{
  "arch": "unet",
  "model": "image flow-matching model",
  "dataset": "dead-leaves pictures: piles of overlapping shapes",
  "train_examples": 36250,
  "image_size": 32,
  "horizontal_flip": true,
  "conditioning": "none",
  "objective": "flow_matching",
  "cond_dim": 192,
  "logit_normal_time": true,
  "norm": "groupnorm",
  "hidden_act": "silu",
  "weight_standardization": false,
  "padding_mode": "reflect",
  "widths": [48, 96, 96],
  "blocks_per_level": 2,
  "scale_shift_norm": true,
  "attention": false,
  "upsampling": "transposed_conv",
  "init": "torch_default",
  "residual_init": "zero_last",
  "optimizer": "soap",
  "beta2": 0.99,
  "learning_rate": 0.0033,
  "beta1": 0.9,
  "shampoo_beta": 0.95,
  "eps": 1e-08,
  "precondition_frequency": 25,
  "max_precond_dim": 512,
  "merge_dims": true,
  "one_sided": false,
  "adamw_lr_other_params": 0.0017,
  "max_grad_norm": 1.0,
  "l1_shrink": 0.003,
  "max_steps": 7700,
  "batch_size": 384,
  "epochs": 81.6,
  "lr_schedule": "cosine",
  "final_lr_fraction": 0.01,
  "warmup_steps": 770,
  "weight_decay": 0.2,
  "adamw_weight_decay_other_params": 0
}
Rows from block 3, named by matrix and row number. Rows with one number belong to one channel. Each number is 200 + 40 x the weight over its row's rms, rounded and kept within 0 to 999. All counts start at 0. After the name is the row's rms in percent of the matrix's.
# convs0: first 3x3 conv (model.enc.1.1.convs.0.weight, 96x96x3x3), inputs 11-21, a 3x3 kernel for each
# convs1: second 3x3 conv (model.enc.1.1.convs.1.weight, 96x96x3x3, transposed), outputs 11-21, a 3x3 kernel for each
convs0.13,082,199,175,245,213,338,267,238,248,232,201,236,265,235,243,192,240,266,189,211,180,187,247,200,200,268,188,197,223,158,168,210,311,240,205,255,224,154,190,183,212,220,215,155,209,160,229,191,219,164,230,128,154,206,206,216,205,199,177,177,183,231,200,173,259,243,254,206,327,227,195,155,191,184,198,194,222,211,253,234,208,198,209,197,167,236,225,173,206,199,154,195,179,178,278,202,208,115,171,197
convs1.13,091,241,234,274,197,224,291,218,217,201,263,206,258,185,79,254,204,238,272,196,180,245,118,134,147,169,171,193,155,139,188,181,158,225,241,229,215,177,168,161,131,198,102,145,182,163,200,196,190,152,90,155,156,186,172,219,218,211,231,254,261,173,154,212,176,218,199,114,180,105,138,164,169,201,210,185,163,208,223,161,141,148,207,221,166,217,209,209,221,203,256,211,197,198,218,112,180,214,184,163
convs0.14,093,198,204,187,227,206,225,223,239,185,182,203,188,165,197,161,171,159,177,168,147,225,211,84,192,175,221,213,230,234,202,240,279,228,219,263,199,191,238,206,226,196,217,196,175,146,227,189,201,170,150,235,193,217,207,225,204,208,257,7,156,214,168,188,172,199,180,211,134,198,223,227,178,185,169,145,145,263,254,152,181,226,190,235,261,215,218,206,278,202,218,155,146,169,156,121,132,190,197,197
convs1.14,107,233,224,171,261,280,241,150,202,183,196,131,180,111,104,199,202,155,195,188,202,232,130,148,203,187,207,213,205,193,201,211,228,155,215,204,178,172,215,178,135,227,187,157,160,180,148,177,197,202,265,176,155,198,170,203,231,209,175,199,213,186,191,215,193,208,165,223,318,169,195,172,185,191,207,211,149,166,211,215,217,222,207,190,203,188,156,181,197,186,210,195,196,178,253,211,189,199,221,171
convs0.15,094,162,188,180,223,93,121,173,211,187,199,207,156,145,256,163,149,209,176,226,180,179,204,242,176,214,136,199,212,205,202,219,179,191,211,228,219,191,200,230,167,269,235,228,303,222,205,176,211,197,192,192,179,202,260,187,221,229,147,309,180,185,197,189,197,210,198,190,105,236,205,219,210,238,143,204,236,175,221,215,110,211,224,172,258,180,162,225,272,267,195,199,214,177,134,239,192,199,159,197
convs1.15,083,217,197,215,220,299,204,208,200,203,238,259,241,251,286,225,203,200,240,187,258,243,209,175,216,197,221,246,200,177,236,213,90,201,238,206,206,200,209,238,200,174,211,237,163,182,164,194,241,197,221,208,213,231,190,220,242,190,218,250,230,185,258,242,200,164,228,205,53,204,191,211,184,220,182,207,197,204,231,226,212,217,193,242,211,223,313,277,212,204,228,209,286,246,212,266,223,241,222,264
convs0.16,117,203,97,174,201,375,223,221,263,232,183,203,173,195,228,176,198,199,190,219,220,218,197,187,129,227,132,180,211,198,214,174,254,197,206,175,184,166,150,194,161,241,179,185,226,200,257,206,132,255,31,154,222,157,173,184,200,210,193,350,163,223,191,204,154,167,203,176,189,235,168,219,222,166,164,199,161,97,215,159,199,198,219,292,184,211,219,155,253,172,111,164,197,167,192,130,188,149,198,188
convs1.16,096,181,241,189,213,221,133,242,176,225,184,159,164,189,121,149,220,191,155,203,147,171,201,178,86,185,130,189,192,220,193,204,169,197,211,215,203,162,131,203,192,241,217,170,173,195,219,246,193,244,76,245,220,247,215,185,188,209,195,91,172,192,198,198,235,165,169,160,98,166,173,175,203,232,229,223,204,179,189,249,251,248,188,209,185,189,167,216,200,236,153,255,262,235,240,351,247,194,262,224
convs0.17,102,211,206,164,184,303,227,222,200,222,213,189,210,245,252,258,193,223,225,210,191,247,252,203,228,222,208,171,153,165,175,210,219,133,180,151,209,151,204,187,156,368,179,167,197,188,224,191,229,216,181,154,243,258,166,205,156,192,183,78,170,154,196,209,205,206,176,198,173,152,195,185,201,209,206,217,231,195,266,207,204,185,155,193,166,176,230,204,237,202,227,180,232,168,169,233,196,181,214,196
convs1.17,104,196,221,238,162,77,250,252,202,234,181,197,198,154,73,199,193,127,244,171,170,189,163,173,202,148,227,216,201,212,111,162,122,203,209,227,241,186,205,192,228,108,195,156,176,242,194,165,180,155,190,201,214,202,202,222,181,195,202,126,165,182,165,222,155,178,213,189,235,182,197,202,183,196,154,198,142,153,202,209,200,200,201,167,205,153,127,213,210,188,188,217,246,257,186,84,243,229,176,258
convs0.18,085,178,247,207,201,345,176,216,177,180,239,199,172,160,319,148,144,166,193,171,227,142,205,257,251,192,201,255,219,264,199,189,98,144,186,204,144,235,153,198,258,311,260,184,106,195,148,143,190,141,72,91,86,110,151,182,203,233,166,187,179,204,188,192,194,187,245,205,142,262,197,235,221,204,189,246,165,237,188,210,164,200,170,194,241,180,215,311,212,200,191,207,191,92,149,170,129,234,209,180
convs1.18,091,294,169,248,280,247,223,222,221,218,218,209,184,253,144,203,195,231,201,199,206,159,192,212,261,179,192,253,216,232,215,218,196,262,179,157,166,209,196,202,223,173,162,241,194,184,242,244,160,211,143,253,211,200,284,167,212,185,174,214,227,179,233,203,222,221,204,173,116,194,199,169,193,169,223,150,204,145,166,154,176,191,201,183,222,255,202,229,235,208,147,208,233,167,226,232,214,200,236,213
convs0.19,090,187,238,172,205,201,201,181,131,222,170,205,208,166,261,160,137,233,167,213,281,208,227,200,196,213,234,209,207,154,199,189,238,203,253,182,154,215,225,205,264,232,277,127,149,176,183,157,122,216,194,263,173,253,214,167,202,206,200,236,234,201,222,237,211,167,186,242,199,177,195,217,182,187,158,211,201,209,181,166,181,191,203,187,176,194,133,160,179,152,193,185,182,167,253,199,245,188,218,177
convs1.19,086,199,251,225,204,190,187,241,199,196,219,181,137,165,68,184,167,134,194,190,120,214,203,107,98,195,92,178,156,182,161,196,137,142,190,129,206,223,237,182,234,129,194,176,176,164,184,218,224,159,156,142,281,163,211,216,150,170,189,182,209,195,162,213,213,182,206,193,136,154,170,193,191,189,179,209,250,165,208,203,143,232,239,236,208,262,253,223,203,201,210,194,200,175,163,165,189,202,201,230
convs0.20,107,229,199,212,284,82,239,217,169,233,210,249,209,229,248,243,236,198,245,156,231,202,193,147,195,210,227,175,185,190,197,196,191,193,207,214,217,215,192,203,172,186,200,160,267,156,232,255,154,190,208,313,222,140,247,206,180,208,251,161,130,178,153,229,186,219,181,243,135,230,154,256,140,178,192,223,180,150,246,189,164,212,181,202,180,195,217,195,237,214,255,200,170,219,172,248,206,187,137,209
convs1.20,094,198,212,187,178,54,189,218,188,163,251,171,200,200,182,198,186,161,187,115,171,204,123,196,225,166,211,192,217,226,205,184,97,231,204,223,201,165,160,192,201,160,207,183,192,187,189,170,189,208,158,171,200,161,204,188,204,199,199,178,198,224,138,192,209,144,221,178,191,262,221,215,226,170,194,208,141,190,169,172,185,192,205,287,195,229,218,205,198,158,172,215,205,253,223,129,239,243,263,219
convs0.21,080,165,139,178,191,191,104,208,167,171,207,204,166,204,196,179,239,201,177,188,210,244,175,183,314,181,224,172,192,270,226,276,222,205,204,214,251,218,230,196,141,158,252,281,262,241,243,230,213,210,187,224,103,191,238,234,190,183,204,247,223,201,126,181,251,264,220,307,296,305,213,265,255,245,189,168,195,228,110,171,327,244,291,186,230,244,229,222,212,228,201,226,177,196,246,166,163,223,221,224
convs1.21,080,151,203,118,197,262,184,226,243,213,166,133,198,158,203,184,193,167,155,191,195,207,136,209,214,191,225,191,199,140,202,204,110,98,198,181,183,185,100,189,104,270,190,157,199,218,174,166,228,192,202,129,161,251,172,197,198,195,158,261,228,158,151,176,195,166,188,157,62,172,150,152,184,190,205,264,249,158,235,177,200,161,169,224,230,162,261,209,204,213,144,194,144,175,175,176,147,198,200,170
convs0.22,134,208,186,162,157,193,104,183,215,82,193,219,206,220,198,192,210,220,209,212,213,226,185,199,263,227,200,254,221,208,263,201,231,252,217,221,242,176,173,139,132,230,215,207,195,199,176,200,113,190,194,268,198,201,220,233,253,200,193,343,257,259,218,148,184,218,212,192,221,208,192,169,182,196,200,158,234,212,114,189,180,152,222,231,179,184,217,211,181,211,198,268,258,245,217,239,210,228,191,210
convs1.22,100,169,206,173,201,216,197,236,222,182,260,209,259,142,185,201,220,200,198,139,197,196,127,208,223,148,214,253,161,215,215,172,301,203,208,201,163,209,147,193,150,58,260,315,206,207,162,175,170,204,266,278,276,211,222,202,204,173,205,62,240,223,209,219,170,197,174,173,194,245,158,201,195,237,215,204,267,200,177,230,237,247,232,137,193,142,186,190,200,231,191,258,224,187,206,175,186,201,155,177
convs0.23,085,205,169,200,244,218,206,182,190,232,193,226,202,190,284,166,195,159,188,199,196,225,148,179,249,219,174,179,192,230,207,239,151,251,203,184,206,209,186,204,235,248,176,208,274,190,151,183,202,243,183,206,135,180,285,216,162,269,206,202,234,229,151,212,174,133,229,209,183,99,110,220,185,199,193,127,262,165,257,204,191,155,235,204,213,181,256,242,208,222,61,176,158,185,201,194,209,202,200,275
convs1.23,082,190,162,229,179,291,259,201,220,209,213,273,191,240,268,203,196,227,192,240,231,245,198,172,217,179,194,210,192,193,207,187,134,138,171,149,155,233,238,219,216,226,196,216,196,323,175,135,251,194,295,157,192,231,181,154,215,193,247,170,180,189,198,152,243,294,211,213,346,281,207,247,303,208,227,171,211,193,130,228,193,216,241,223,210,190,288,221,204,190,166,205,159,193,218,193,240,218,304,252
convs0.24,086,232,165,229,154,132,189,102,150,123,206,181,167,192,138,176,210,156,125,213,260,250,188,232,246,254,212,284,201,207,212,208,196,282,214,205,163,195,194,205,175,197,182,204,160,243,175,174,203,159,224,203,181,211,262,239,205,121,148,140,170,163,208,109,194,265,198,294,165,222,175,276,188,181,193,180,224,275,180,179,180,180,143,144,231,177,209,212,189,249,194,122,192,262,151,180,191,170,200,245
convs1.24,095,207,218,186,198,229,208,201,209,207,232,212,166,195,252,188,238,167,161,194,235,235,203,208,273,206,205,218,226,201,196,153,202,208,159,242,229,138,180,202,167,196,193,202,196,211,207,136,247,297,196,264,195,149,201,220,179,208,244,146,184,243,256,255,227,166,219,177,239,185,190,147,182,187,200,183,194,138,217,210,243,219,205,181,164,191,168,254,197,178,205,186,196,211,223,289,213,250,205,185
convs0.25,089,221,212,168,229,204,185,205,199,178,240,250,306,289,209,226,267,242,216,149,202,174,203,186,181,179,203,185,215,196,238,245,254,200,195,179,184,246,208,198,251,268,258,252,191,266,172,203,219,179,240,294,185,190,301,168,153,147,211,203,99,216,144,117,136,204,181,173,164,195,134,157,183,151,222,133,183,222,276,212,164,222,196,217,195,236,202,209,232,228,254,198,245,218,176,192,209,289,199,246
convs1.25,087,203,194,209,205,119,158,198,220,230,206,207,165,150,202,181,142,153,156,250,178,161,216,193,141,267,200,195,253,220,216,188,177,193,168,199,208,179,215,216,197,178,242,234,241,225,136,176,205,189,163,204,227,175,195,189,236,167,226,245,260,176,200,224,204,184,197,128,187,254,228,253,213,175,256,140,144,186,217,213,179,170,196,208,165,169,164,149,239,125,206,154,226,208,169,136,144,155,204,167
convs0.26,110,217,164,217,229,248,193,218,227,250,269,307,227,339,260,277,240,236,215,200,217,130,214,238,194,157,189,124,241,245,196,227,218,189,203,208,212,200,221,205,173,210,190,184,199,166,220,199,202,203,149,156,167,210,175,194,204,193,174,159,182,161,219,189,204,173,208,238,212,238,276,242,200,283,247,278,230,214,242,200,247,191,195,200,194,199,195,193,198,195,201,213,242,261,234,218,243,228,225,212
convs1.26,092,124,213,276,204,182,226,170,130,162,207,192,166,136,186,166,174,255,187,187,108,204,209,220,208,188,273,273,192,183,232,228,109,118,204,142,182,237,219,160,188,191,155,178,130,172,220,83,183,221,149,158,203,233,191,202,186,189,193,242,218,182,200,167,167,183,149,208,163,167,202,174,217,162,220,191,126,143,187,197,175,184,218,277,179,193,265,199,163,213,191,169,231,181,213,195,252,173,226,220
convs0.27,078,160,221,236,210,187,270,219,207,288,190,189,175,180,200,144,185,169,204,223,150,230,214,203,208,224,172,186,207,209,120,140,190,163,158,200,168,149,203,160,189,306,120,236,231,196,150,190,178,98,238,177,135,214,276,233,129,232,113,208,240,212,235,199,171,140,46,121,212,160,143,118,161,206,228,242,254,195,194,150,164,184,185,213,185,227,296,175,153,143,187,167,141,181,208,182,167,134,242,202
convs1.27,082,83,259,232,256,221,206,217,226,211,192,210,232,200,224,196,210,241,197,180,232,240,153,226,254,257,235,226,214,200,219,203,138,184,208,201,200,191,201,175,229,202,249,196,194,227,156,213,236,184,136,221,231,187,224,178,193,200,177,171,137,178,140,163,262,193,160,242,221,231,257,197,206,211,216,262,210,252,191,202,201,230,199,181,121,147,177,235,144,212,225,222,165,173,157,173,190,210,200,225